From a checkpoint of a small self-supervised image encoder: moe expert_choice.
Rows from block 2 of a small self-supervised image encoder, named by matrix and row number. Rows with one number within an expert belong to one neuron, the router's apart. Each number is 500 + 40 x the weight over its row's rms, rounded and kept within 0 to 999. All counts start at 0. Numbers have three digits each. After the name is the row's rms in percent of the matrix's.
After each expert's rows are labels from the 100 images, of 14848, where the router gives the expert most weight on average: "top examples" is what is common among them; "patch colour" is the nearest of a few named colours to the mean colour under the peak. Only what is clearly more common there than usual is listed. The data: small charts drawn from random numbers. In brackets: how many of the 100.
# router: router (model.blocks.2.mlp.router.weight, 8x128, trained with AdamW), inputs 64-127
# up: expert up (model.blocks.2.mlp.up, 8x128x128), inputs 64-127
# down: expert down (model.blocks.2.mlp.down, 8x128x128, transposed), outputs 64-127

# expert 0
router.0 090:551461486424549492467503473504515525453495470547469499521534522512474510488580546449532465463519531454443533444489552550509446541460505470494451543483510498502514502610564574487429542553556509
up.0 091:458496464531389498507515572511524543526498470557472437490487469570494503470520547533537489478511517459437577477420434558550454492523570519465536519539527501547473470452448418496467478542504533
down.0 098:486465551498562548525544516513477506420474473515558539469492478486514533596483547408471441449461509537526518436514490482487485526465455566532508515514469478405470554465531496443552495465425480
up.1 090:471451513448526520476482522541447458633525528481548470539521494500490515523536502568429523523534466548496593486440473453485522483467537476463514536542484594466538449478453512401463487489508437
down.1 088:455494495541498453505520478408509507567527499482514473481485477460513463487479493473513468506549495479529487478461509509495461514490491505580497506376412471534466610545494445521466455533514478
up.2 094:512487445493493486505498412507485594463565488476534513487546496569473530529453460459549505546449513495526472490553465516487547524487540566480481600536544491452510459512436547515600488607427523
down.2 093:500507428502527407546512526458448496449530530441574460490492535487492497529465558488451520467550544486437570520529462549540500515506500504466484477500452474552516455473451447476535462522560567
up.3 105:514504519489482463509495395435429476549486559408514521560445488531539525521407506481435560483512491478462446536550484485527468459511421469505506536548427441530480464504458559472485519491518502
down.3 107:525510527562517508565510473493579543527534506501519488426487517528481543497583494586439488549492488566599453476458509431515485648509510500492506479536464504486563546422491466482547481432554490
up.4 101:575521441535431504511489444590506549521478411488492471490448434530541503507503587560432492532529444521501501551508503497453492472477528509558573526506521522499509535572465431512531488585492508
down.4 099:513494421470449451483488582545476471512520549461577498395500502490431503590540454473501436451465569479496509532541548503530472493515478503465447550509487514535531526466497493461524517502543533
up.5 101:451533460465532513557478507513529499451537529404509555532477494491447518530539562530522544508457542450525544444564475561489548532556515496503595539498482468507501524539445519513468533461478448
down.5 108:526467520513560510484525519467502532531522543504482423543510438471505605510538487509552400572521388494445452509496487414535475511468520509534440470522467475535505479473520532495487469464580468
up.6 099:498473414461440455494609541480498482462424548492492482462524424486489533568519540511537512522394505561469550425509473506524481477535492439453568530436503455452501484523527517551447540493504573
down.6 094:475559426449526513502511472449512523554513401438514510484556557538451548487499446477565487492575496509502484484480477523508511460507494591531531552511452501459466504430486435605555453561513497
up.7 099:457537547505499473510476490500470418486531495498516543482561441532514508485541553501493488559487549509549464552460552568497497507539527448508500459618432435465492453450466495522532555498547550
down.7 105:537536474501479428526518501525579503440464519514541537560492504494520427503513509512489430500505494454506432428450406453469522472481520445511446485421495569465523481524433517533416503459461507
up.8 090:493533521514556517545510584509565506554501443524456502476436493443479506479493475465538495480523532491474480533518493501428415480473495518466532566477585446474497489541489544636511493482487580
down.8 090:507571535484552437463429504439503559497483525446448552512480558511501524524531501484462459448424395456523465485486492523500582515520539534490492567519485606476533457467522553422506429468454471
up.9 086:556430473471455482555499496576437465451504502467511490555549521527497528444498459528541552455455544496488449540501545556466478448474603487540574479553519498497514549477496494468542432475464488
down.9 095:493500560539463580444557496540495473500486553449444481467543413510443505483526497470502419483448514526445532498504491566474466569438468454495482527508485567494479508477472504549555564551484500
up.10 096:464532475455464468506576454493558479490527516483481569524505569438525569497478534550463479558522465501551485478523553560493458440497525494496546471512500527543480468407477559522443497559542538
down.10 097:490450535559533511478436487485479566506497536556497516544441546511506516499580437512566539448511489497506495532472435478381527513489518551495515550545506456560566512526497628420569499481462506
top examples: grid lines (67)
patch colour: pink (59)

# expert 1
router.1 122:486518522497550447516505539448552529491479472492503465435505430502453510479455527519411440462443445469475538482452511472493597452564528528496489561495519539488531466482381464433540533559471537
up.0 120:470490471552488477500552518435489506481500495560502500495527479446505497452486531494495485534460432535500446552564446576535573484443457453526535469486551473531498502504552504465462471541455489
down.0 108:548424447458459557467516562506544489462547470551516493469504517472461550523460475501460447537442493452571480500543421473484563539535529505484519491490500518560502531470527532517497459519505539
up.1 105:493518524498415429437535451503473524489460563486561613594507514519498546562457520430506495470477480450452533470492586525471419513493470494480579512549513551514543570528516529539503470518529452
down.1 122:507462493462532595435549546522550505523502479500527489491514438517450450498501530586470465503493532475479505451493421543459473510532515401501480497526454554506479489490544487558484543527497487
up.2 098:586446532424531479473537503461501501498507510528477578534493586409543479541502503518488441492491465454534503475509444565485491503442473494448466522468533524456455504555513442554481498503502483
down.2 108:497527446564477492564529470513522498499530465480555492523563423500469446485447477569487501532502475553501525473514517565511516538508446467480546448401546506406434510520485449569503517491526522
up.3 106:486504493471508450528462466549463554539502515513589448514461419511530476487498502532465556526534496444470403574477537451527502507508480484514428455572494524464433438491498479510526424517522443
down.3 096:518510447492495545543497454499527503511542494431424487507525520554415467525521509495523506498515515533510498441553547532525467503500448425491483480457402488526550522470502464460508608453510538
up.4 103:500501516474466539427577511517511482483473453516453487547440544502543511485458504471543480552492460450462472526500454467498545466544502499527549521535503452444490550549490498554471486506469491
down.4 112:499519485480489492524507475554438488472506516477477503499552547523477496552523552501452517487442489444517503544564476478575519531551469477454449446529566547458506514422479495500519483418502516
up.5 083:526522509549461515403465524544534512497522452440541520507523457514564554455467524484429468580485551432575488544554482526501557508499508469614537471457507471499502496442492490530483506483481468
down.5 099:561499452487527561543498454547456465516507446537514545471482500430479441500485536462547583523432489504534526537555478524578489527430433420422444490496430544433505462541496508484522447458480521
up.6 107:582505400554527533524390546563593503493504530465486465433448484495496542530493587503491507548537553523446483480450496452497510526510530518513446505507516530424484447527551531509504536525494493
down.6 116:542530484480515428516528501511457533488491487563531489534509523395493544509530447477479512498503512499475506497537489550543500543485480484446444484497504497461493460469527535495479442540408551
up.7 088:436488534511485597502466481498494539507481546534642484519496516554517520371449419458491544515515486548479509504524530482476447519457517519507489443489558443547527516447538460503486551518540457
down.7 090:501603484531509498570521519523476463499454480482552510422511496487461503512518540467536524495510438494455499479522477488488468423438482565556575487514498542506479520502509510559519544469422474
up.8 104:581484487448474501484468532494474456480467478541429551569481520491542551487500552503612491508574539477483455467464460502480452513454461505596496497453482506543506426606552451532476448444423519
down.8 099:472471437517533537473446552518505474533582512441474575513463500481499512585582475564470496533474486447551511518512483476478419548509511528543495448522530493561526610459483515481529470485560490
up.9 124:518529497498542485528532500512471459413478476539563500489539494436484527498503491590524501544472448421551550505467452552529546501432459537461449503550566437506523482475461501562464425570471461
down.9 104:513427473498468454554523575583510571448543430462503510513509509513535549510426473524471448422436497492475523515529524490540448511472453520561546496518494496523489533483533529483490549544599431
up.10 110:496430567543528542523435568500556512462517463551460567549581481488495445472489472516444487548523504529422541588487526444546513551502536386475512511472524479538506514529573447466473488563539469
down.10 113:506477515559492462444492499428477513499497482510509537522472464478494554530446496578547528477536485499442435477503487508491488453506490508459416496570533441515468556477449559490470427457505508
top examples: items: seven (69); heat grid (32); lollipop chart (29)
patch colour: grey (35)

# expert 5
router.5 082:494463425494472462448520474518494572520499486532483541534490505510467533542475470478510478476446512530518540484462442448472455481489473531435498471539599518456478489496511505561548437546545522
up.0 089:482459518571542506516490452523455535493531536470502384462471531405470534536517489427473532538600519472527514542514509440566475442499527576495472474497456445478488523520468438471519513523519505
down.0 087:440533473433426563489476458531550522520492433504494507528516444593508500534512446562526473480405464559506431502517504535465506507531460458461479484494493567444534450511517549534462535573474494
up.1 091:457466470489437481536380467540490514510510572515490502446474461540473494547540515482487444548548524495538491504508468535547500523400512588487501509498566486448388538496508468498500542506477488
down.1 096:470561501469492555513543479486535489527464532422500504501448518508497518538490478506439463530451429542486464473457575517477498483478406539510468461533482513464517418442504500510513576543473497
up.2 090:431572527512473527514498481548494491581487500508423535517532490500453522510445541515575543501401512516550448540437516576505431476513553480556430480488533541531470460446510572488422459519460500
down.2 106:495470516486528486483519538558578537517549480560543478529496522429482515536522499546519523506592528581448405455501555494468517524483508520455512441499536396492429548528518471476423536485569544
up.3 097:462492499544463524461517534589515506514480478478518508515515494496447545516492464462560479439534583387542441475471532510490547544509501480493532532543495493440511482465476502468493542451536456
down.3 097:493442539457530537533501498501412506470439421490497471426538449480512527503472426510492517534508543436480483504513503561575530536517456477514466468488460516412535542586500591463516513493525590
up.4 074:494528502468541499532560518505521541460465457514524480570524453499499486549471478531504536565441442472471473459519437483499446531478506479554508540493493488460485557468496555566345503448488491
down.4 072:489469510489413531477470442512495491533542487478440504448540544504491505487468471535551493451584510571527499507477474534480553497537547526460501445552520522469486484487555468549599452524557490
up.5 113:580528500487531485472560517463527469473522524507535442495474478516450504517502551517472576516569479479496473492424519551433555535434518515546461534475512451441534434537375459464566473498461450
down.5 109:569470471466636485472491551506467502428509493519430488465481495465429533501503564589538445536468486519444503428503448533452570529522504434458500573539485529506511527509485573493437538440498493
up.6 107:505487520438438528489542567562506532469476473489474485497465574468553536517486498472514468517534508525505497507579564585470405557475574511479524450428433496604477562526466465517459521437501532
down.6 110:554528501496449502551525412529446482502546413527479509552438490484555475441464596498470571496503469529560475489547489522509507461513538414486506484433500502552504512490563486543529512507475477
up.7 076:542468498487599485444455531462500513496569531483469413456479531466523444529461541496559459497533487468482426517576456525489539482563472563507491489559514443481539433478501494604472503477482525
down.7 092:479530424479432478518531478532560475500535436478496487519415533495520480430496513526522459491509496560544466553536517515476533543547551477508547453497533525461526444477485502426433578426465491
up.8 091:536583471481484537508522510376474490499552561503513442473567511504517508510498491446473590446580525431532461485542472462519549487509465466519501549522506512528573512493474540542503438531458509
down.8 095:454520546580513507428517430489560510504452456519499507523537493435445503501463431561492495529495496563491559491444532521412483512518516482513509502573467492525520498453488495485528503535515450
up.9 127:476552470492500466529528489515522486494533520491563401458389501452502534490435497514556457532457514516474489524436473514449570523509532563543530530484535530493514392481393501517587551514428518
down.9 117:486480513463575489498509542400527442444505443462464452459528486453577496541460640536554543512451455515442445505469496492487534456564494521476447502494427508533465516514452474494506537528439491
up.10 083:501521487507457521516502528473478510471484506516546538523511602558523460462520460543552492515456523481571429496536462562473480570459533554450554473557505487510441473458538522457423515477508491
down.10 086:458477471581528484556517544565480463500572535593481564503465518541477482530487509532454574487532537561472431477529558492510497507466494456517478539481514546512525446525463501460434528472471490
top examples: items: three (39); radar chart (35); bubble chart (32)
patch colour: white (96)

# expert 4
router.4 090:475527496475511510533518513525448487503429545480543554528457478560564522492524509534542555546566513487524480536503467504509492540404504523494492485515403498533514502472528510512477482481469533
up.0 101:480429487477486475508470481543480486507465556509527474526491476549485497492547527497504507475457459557529475507544473521516452463545615490411456434501516512478489492524579479531567537554525487
down.0 096:461489478523551582461558516488480499494492503551505536524526509559471533499576481515501468526487508441460458519581428537574493577474446453475527484497495525457507472430509482410394599515427498
up.1 098:451479508512467478458540434538482518534545463510566502528452566463491437532483477589594469442549524483528486509476507543493440526439471511522452474517488515488516417500474501529530456522488534
down.1 109:611499566539507470459521447458445467482439467552481414462572519523559499477475537525506536516577515505508506454477522528552515488556489477456471508512541490516482538491547526528535490444434560
up.2 084:487504457527529577545507545532488548461480479545480599445512521513552564494609477519473512580527536474553502507448554495491495588552505517529448496537491516424476485519520547511467494471550445
down.2 092:501547506499465502507530545481479558517489496490480460538456525462535485515437558484463551511459535475499480483522491467498491438520435580477445517459523427502466532493561506490529553523444428
up.3 092:507460497597498496453536521520423517560450502534531501524512524523423500469490453477474510545486507495465534436496502549499496520472512505442453489515506578437542516473431439453501558501458513
down.3 096:513526485450500522504495500481520492467473506445561529489473473454505471507464472544499428525494511396585525566549444467563485505519514482503546469500477497543492538438567550478533531480608485
up.4 090:567553522524543532493542519566537522457515459502552490455523491501544444480428468523482560396483455532490513539538514484525594486535520484476504518550505494521505502495500440520472456514488547
down.4 088:497474423445572496508513561520543509550481551510497546458508512487433537434538591460500559492461495556475575490448534403622440512469493547541504501451554516496489493487465486534553487545511482
up.5 084:496523444549606522460457552546434483495511470400521540440480535459496467494525496550490558557453446475508534440503475440482490453529509511530527538502551504523530464485491567525493610492509572
down.5 086:525503527558452470555474477498521462534485449559491489541512575461496560465448458512516536547509478511437456513513562485452495542515553479464520448488455488463520564524472538520598439507516567
up.6 083:453518573511427470509463508467499516410495543444486464549571502484423402551522438552518555475501489484556540479539431609511518435484527493510483487514491504419450597519491482576480427547487589
down.6 080:541472446441535523475590509505478527504506517444528548498417500558430492544460433520522487463476492470430529527433450520480563494529491444507519500480534503487488500533545554472524501519523453
up.7 079:549514551530527527499549420559458415498557554530515536578488479512441506558516481390476489503508466560449515526519494522466467549508490525544519506473452503458530429477467441544471527474502413
down.7 079:520490555491481458446505566492523450535522486485523457456556459544445496487469499587477522455407537495533500457495460551583420491515522508529486557460566532579491536515522526493508464476565511
up.8 115:461531556515455501552497476546531515508434500508475506534453561489512546507404491420528430464454522458522504485545537491499505487491517511426449500485511507563530542480538514416423476420505508
down.8 114:585457440437466545466437483537499521421550493501516549460421445564439452493488500533523422555509563537513500451530465501497530452567446515472541466498511529555453487492491487566452530497535524
up.9 100:493473473482526504498525529523499480524502507498521530495510438466469475582491492561504531546520448488527526543525510538448501508442508438515478411532468529445502537558520502489471520530566467
down.9 105:529521500513527543538525565534490484496552517462535540469533513482484545493517463506492470424559535375441528439587458513465512462492511473522438565550449541516516523531520502541449469531506515
up.10 097:508529480544562516540535480541503538420490499535494479517494491457472488516529546466387519489547494521531517486486524468425463578419551522506489436613466506569551516525465454478421543553534494
down.10 099:550473486470492507465456544494499432502527566523495470448547514488569481486498436489527487485462471500521521504607526534554572456589488510410439551435560452480507451462514494534471471548462517
top examples: items: seven (32)
patch colour: brown (29)

# expert 7
router.7 092:505504538518469564506449504535452438507486493453455567557497547490560486498536449482559505560553527551492451495521533528545481533539450466549513458524511538530473565514594518505504432416494450
up.0 109:511465445548470474542480487484523570499506573509532560480494514505432448491471545490516489503495479530543561541486495503547495483454539439460518507543469491507531419422439497444542551499512500
down.0 120:493496555472467518477443547537537556470469496492481515535503479472557442487477516540434523529447428539516525548520481531430521512463541547432487541504561466530525494496519508498554506493446486
up.1 097:462550518594457474513529536508515461423479421508476522434476534508556474535421501505468507448478499515547493525515520554492484466447517457533547467518483511529570511572523525507522453546538514
down.1 090:613431511478530494553482444536472516600532552483523530551562512521416514452553551529512464451503542504536495489483548520495506484541522457499467513437542492536511436522488515495488471428519485
up.2 094:462542511439473515490585543572466479520498517444467485503507526571561567484497522438480469525523482485444462441526514465526485491546473534406503466543544463484427567488538419555545486486497447
down.2 101:568558458450451480473534531466552492437536511493491458491533511513512478504465496543528478511507408454487481486495449517555575483508491499506521488524530488537461483544461482488467531524498426
up.3 083:538531475496504522508482510464620485457580501429469518512497518454448515504461489447537577461527459472488555494565512546460493462481455497434509536455529562496555513475463480497535476506560545
down.3 087:525513512460503515542535504463451487466482515517589548512491446588485462480548510513477475534541462528515491505526448429529426475520538482509451417541502620450513457435542506449476562521461524
up.4 144:507574486508493560450457495493482503528475498485536460428428543472516482555548519490602475587537489483469473446479517533546535479489487514498484586542452509532534437482520425556552503457436396
down.4 121:523485429475507524502562508444550467501543525512450428587514503445476566461459504516385505528476477419487475459513501453455499557504510499542529444532561490591478537523496500473467503540478489
up.5 110:530481488458547415501450536545528510532501446496465504531455509520575533416553598462497433474487530512501488456403481524420488487595462516515499428487478567586449457459496554450515532570465513
down.5 107:479422510470457529526542536491533502420498456461539495462473439603479484555467540582490476507536500529592516544528435455513461524487485493507457602482487536454561544439481491551556537554517534
up.6 103:481493507476531477583537514517580549502459428539561456570483484484564506473545477533579508419416524526510543518455424496511469464460551552526491528537463468519493475497427519408490463537491476
down.6 109:487482419432575425467453477489454444538515476486484491463497480507449520449502513455501399537545536526422527514560509483498509517598465510509468533529526526445475514563530565569502514422536556
up.7 083:441502466514468458522507537539472517447536524476490485487452483452522450500486472530541511438447455502504481497621515449530545458500482594405524494505501495500494504484462502509489522536580510
down.7 087:551558528475529579504536555400546546487502462528484441481387518491517540424474498484503523537545539518545433541496491488484488515440552443515532424537532522498477474478531482529548527526477507
up.8 094:442490586530520498502549542551471484532439499560443520505414488490551528479484533544446537504497511493479459543581511460463570544477572454544558434494523473492493498514509546477508471458447487
down.8 098:451450429493527444508495549495535463523506486515588515485496448502515575464499507488503458554460504477511494510466510524439482493507479542473501436472483443543532508526460455462501523617458501
up.9 101:519474511498550508519587497489540565532531533523474463531544421481412464489510580468482504539564512478481580520521459502486579512503457470457504477500485510484508461385548494500489468528466486
down.9 093:483487538533517526456479518463479445485449497533547590506512453484435483516476444581519559516474473499527489535474551488422500465462515495538493487473541504485496532491515501513464485454504458
up.10 127:446526488532431560455529521481565492526494521498478479503414526500495526508494558438488499473450558590489507475475525466486436489478490546536490547486518552457444548512479559497458499468488514
down.10 108:497426534497587564493433492517474477458490506498489509470567589438520517500473522426472462475545527438534503452537518496485546505516501573567494523497497483564523531514532414478513564576452469
top examples: dark theme (100); grid lines (66)
patch colour: brown (49); black (45)

# expert 3
router.3 103:507487418493469607443440501540520462498473533513467514524487509453571534442578510471588581559514546490488489539512499556535445487457507458524557481529481458500527534506603508561447461471523511
up.0 088:492535485469481447594510504432558551456469522515469462438517492478514586455536522524527497603400506453511483457503461465491512491558538527523510499460472557475512453533413445476451537489452520
down.0 088:572451505514560501523459531524483505498585505494556509502405544600518531522485393504491488500478520449556512472577523460528603495572464482510501379554494475437568494494572483485515497522487485
up.1 087:485477439528500509523480550541479506395498523450528491439451558472515562574484516568511563506507544535436442470513535480537469450496448457456493505480456590463447414448553592492440553489531490
down.1 097:530529537525513527483456470438527487570615465541468489519517478507446481456573511442496541506387439474596530540528441522496521524451495530502474504516510463518552519542448466473555493470389536
up.2 101:528515515469520590477548489555475498505477477451528565483550517493521553471484537494474474532484454441486509513491422560436484473474487572507496505525494443539475551542474522538543493513458518
down.2 105:437538453455457485464550489592598496445526505523546489494514483507462520494535550480541478422557521485554490505565470488446510475522518459479530515497464491553558535446492416502482490469487515
up.3 103:530514475446496506442479526517543460509620489530527467525483474541483509529460573485533481517453455470455547512462543441568483549509573507469436565516418538552526474463462519481529508475422501
down.3 101:482561500563534458512505438471539531472519551514449451516512443588519459480439465530453521476528538426495436432595494566510516464586553510498543493482567471504515401535494466481474468476441494
up.4 101:457487542519538519496527535453515543585439470476531449500486517517476513458428491510486552451507482471488544489440451533531492495571497541484437464438474531528499479473511500474487506490550477
down.4 097:518470492522509532477456543484489530487591524480442541460532552461454541505446478541474487427478541514541512501518478485531448508537512543491552472456558532501505546467465397472463515494490514
up.5 085:533545457587471465505489496423508484495519497523519610460515474511517484520462443560498549519506456556587532531495467510434454442554521472483441507555506535481530487540534421447455462461545552
down.5 082:482488566461493477517523602492601451491510442573493531463467571519454488470497446476539506494460459506429482521528438454485542545499493524449549507496485526466442472473501487551491438563501410
up.6 094:519500501485474503432541527508549439522497463515473543470436502516498541573505421509505511505480487483531545373501522528602489454512489509474542486415494554511538471444516550551479480536551556
down.6 087:517403515509533536490493480505551530518465488453504484513526448471490516449550602490546480522518481447501403542490504398464579483539510521489521577504492427454526471506520491513535497494505555
up.7 087:405493454544536456506496494507476475582534478598486515453570438563448500546496538543476552543506481434460412506494483551508521474488464479473463522478525509467504516572452488457483474425485533
down.7 083:538522494489503490584511537518445511467537532487437493459448554438552561479502523490416463491532517518511544422468419445464504479503510539558545487521555509471473574519540482526491518497478469
up.8 104:530479459467533512453482475532493472483556485483515532506439539481529482500514533492514502566460557566438426604520464461540547494492518439526542488440498519472541503452418455574514483417475544
down.8 112:464543516513502468437491483505460478503447465522504506527523551442467508574497470544480495517508479497548528449430533556481505510513564547492339533479503470495522498472429555522487427525457530
up.9 087:499453501523556461488545437559488550551510520507556534553502527475426500571485498488526401437522509572459499434523519452474538469545549452440497522480501512520565495488439490423487521592503482
down.9 103:489494444434448490461521502482537502458485488476543514503438425518546464551499495492493450581444457530456446531447476517481394450508459540479527464554536593429475467499507520526572606501547476
up.10 110:519436510444551532507505430551560480480496534523499443538448527527492524469442560437517596511528499476465509536482475474477456453538552478505495459456507530528402440556439497502528516561477531
down.10 114:506526478577532523521481445392489441479522471446533551472532420432526598448540401516523514551500566438452471440482558499516483456522498517550506482475488490478519566557523506489513457466519517
top examples: grid lines (72); lollipop chart (48); horizontal bar chart (43); items: six (38)
patch colour: pink (62)

# expert 2
router.2 080:540516535481444429527459480494560577514511498562547549443516514589495395582433540482487489533494468508528486519512513457435467552531548454459499491537493555476503450473499542463470505490525457
up.0 083:529554464586587482471468578481516520471558482520436449508524541530500525490558515524514481480553509499522526444510467480505516570519572514412459513467464459494506440539564582536537533509475473
down.0 109:407563496551463547488483539508479443509468483518529440563546490452507574423539497514504497473503472463541490473499483465526534503486480553603432550504543548426484487481508521522456531550522461
up.1 088:447469393483473550517551521578534393509487518499485511500508512479512569516485501548516579468459438543490506555427488408520492435489513505458530488464567496492494525505480554473433514504444470
down.1 093:555505491475464460569510448470473506538484529459508470466567523533519506542427577410450544454520444568475474477557463642544516423486458470536509462480429541522483507494550476527583511444526473
up.2 069:513458494495502486468583472605476476533498558559473477575543465509511448512408537474519505498473450564489519436450494453516462502530478530485510572471451488536510464558469478491518483508489489
down.2 086:508453464511564506494373539472580533541468464473531513437443564467519485520558530540474508508517513430509542514498527494390505549501425468472522422392496488558490567494468538527485547520446553
up.3 073:524456566462516501566512568530576498496480506536476535461420512520478587537477579448503430542496493494447496484552534483605453536489531510449471513504467447454472492541452484472532512487506505
down.3 083:526554487460474466508495444426508480613482460467487543513496458506518483515524475585411495530473512565532524495452440486451510514491480513502496574468501519537498419520490534435519503553480513
up.4 086:485541458551538505538427537496486467493507503535473459488516499450447564437470474538511508558521478433508497512515523504507504574524484498569506450502487476460543518514482519492469526475505517
down.4 106:401516498472463504491545499576478497492518447488499515562468571505463553530422495456475509549479489517472515487555439469530569483458471591504517465551551470483444452490535448542551447600497439
up.5 079:519536457497562486421481551495537486447483456480540464522526475552505564555450456501540523518484446489448481503471548502553453519455476532510574490538436522490481489524499517529419462555438561
down.5 091:527454501581480532546486481471499525546502549479481512495477525488521499441497506522472487511490549433518475484527512508501553458516493476419470515411488499534517467445467472501532509560523474
up.6 113:544446448545470561453530455556455551483469527504465582504518489503535494491571495554564556503598498519471494418537462523520510576450460485523480494506450457469504504547545476478454483411504465
down.6 096:517570522492543508513507492523481427487510462500458397505566491533556450498546557458500546453461539558546550480474494537468487472527550536459540513451505602441450463459512527497553531522500513
up.7 104:480536494475493462484555533513603474504536453540422432462471463438452506518470541518491568483430487471438491529440503520464403494481529444453566512537524488512461511596525514605451461529577552
down.7 102:509533523533571494496538457496461492469524420430519494531510505530574525491510350498551452485552495515523401510490552557524516487506486474513496510431564515483537522482572533479530544435434465
up.8 108:519508544522475497536466495490468428465502464449531506520538506475536512582499402555513455505510490603475525476504490488407495478507479568569479407493481497470491557494558506518567467431512524
down.8 135:485501542566464497496537517469508475459495495453521505475459544436467512551471502604507434542456491594494519481541593511497497482548444579503510459466535539519507600503502519437487452489460545
up.9 145:492559499506482556498496432556510528520478502449515528516493481475457462465428517475480510483542493466551478531546531572553568445469517481482456559531531515502545476460605479479459583471354486
down.9 108:494455491459545526578503568450429506513497529526507527473452490495551500572578447517511491492518559504493477564551508441475484544475477494488478495514467451385516534544445532540518486470508509
up.10 084:497598514429501484538511512490489552493475504470528456461497573543551522483500454465578397500517453414488448580482452536500542564502494541521474474594510436547511468478541474444443499512503486
down.10 095:445534474500468538481519495478479491515507508520493520535507429534414577411463504574577459534490502486493470506585449513490496438522429507531536438506495483501463547533496443486492448529516490
top examples: dark theme (100); one colour (80); items: three (31)
patch colour: black (90)

# expert 6
router.6 130:487503563530517475486562485475495490512552520467488416493518535431443513475427493512498447421449480517491510503550529503479506443545459594493511474444509494526512512464423430508564549503459472
up.0 128:501454489492440447500433478479467493488493478498617520524473515477536430499552460542518488438513399498537419587464504559440509523475478455506520444510527509454500495492511508521597596484507497
down.0 107:502485445446578485518598587459539451461515524511503550520493442509506572550483528497499518483515525467524517474546465439561431569524515582528486484496395442511451507475550510517444466502524496
up.1 127:459598534526548496516498526563507473470478494492473472511441469475501496499543542449546513554515556503523488496567457489456538484534479502441466521510566500572485401420535510495515444493492508
down.1 112:477511464451525568517497503536528508466545499462490506537515563500458533487415515529563513432446483463524496552558444451544431552549491503474587541461531416548438495452492467537538516490526480
up.2 089:519495524465538540534463510477525530455496531495518500493508431473484513456508488487488453484419474532465485497491468538413518486515533568551522540572513502496513502485435478550537546546532495
down.2 090:559475554423572439489487495507571447492455412491521506499525537503561488581491549551483577526496439455484492432509549431508544507529481463477416521506506516488596466512493541546518436478436520
up.3 108:475473558507563514543471512486539522525473492550563493548503481488505456436502444513471461537588487557399499456444491536523511484449499520429514515517448545487457509435434520473514565467485488
down.3 102:548437552534517534566502555485540511527442486469497539510518510533506585516495564555531472413442466475546473443510569473481533519513540535570546482488532491492548439493496571553503490509557519
up.4 095:510441506511555497492544520516465492573576509504478454428449457457542524488497481540482493502532535463526419487522458436480552484453469545518493457483465387516494471550445415566507526513450506
down.4 095:425517462484429524496473466446457567479481473471472595505463504576569455456588560496481495633510469479518549496492436521513480468502560438472489451530514528434445478535537511463442524467574538
up.5 084:528504434469425442513536497426494507512602490467520466568441507519438508544532569484535529495550502459460488525539568477506435510476482470430516518533497493542535487509528580525471494476523517
down.5 082:555459541539501495488508517512526349501472423467533498473497433520487484499504514432475541496466444482525548481554402451450474477466460570504536522550516522530503507554485493493471427462524476
up.6 121:533499541516533456516518408544547534512537475565541428484507493494516417467438488523441454580495552530416545455490547470485495400580516525426479454489461570510500568467461499484553507527482514
down.6 117:491481475471483535449513560563498428531515494441460553513519534508418535522553565481473489455469549436534444603456503408517533534474499484598481506490560440563479499472512473522503514506566482
up.7 093:478522501538475464497500465530528568491506446549527484527536437474529496571418517503454500494459562524417566544496487561520419386511511478515481502493541396504521457544509591518497499523535471
down.7 088:486476590524498514516479490503477476539498465448477491498488491463547544464447546519498493528422496475563472510444483544434489548570481532502533500467472546517507566470550391486435512504514542
up.8 091:457492557517466458497506530466603559583513471472475457504458524473497422474436494553505480497447480440482513468519547498500567516557543493497466501426524444507464504526533462545452516457528462
down.8 101:502529503491519521499495556489443405501451529536523487504486495448581501457491461479479467490543535490489448534414429470459402502458472509528511521584539479492417446588498565450483558529503439
up.9 097:476528460500446534556488560474577500447522528512522557506535565444438485492534593519524474493465477456586512507435495449533461437448557462459566638567405517509513488506469520457458550472465470
down.9 094:502514507499519519527467445437480549441523525544477468463501481557484438529478528548489499500542518589426489427526554557506491489431453477531489469457489553417507516554480582448479494482468497
up.10 121:531561522514550487511452465512458535472399537465596526504409486460518521441482450522589554504457466568498464526523459559427527518482485487538546470522570506489456435464501557502525501516432556
down.10 104:547532478436575509512535506515518534472540456527399486465452574511482543575516508453477513524467502479473540420476549438545529541515498531538520513500475480546521521544567511502510518555485465
top examples: items: seven (91); lollipop chart (72)
patch colour: pink (41)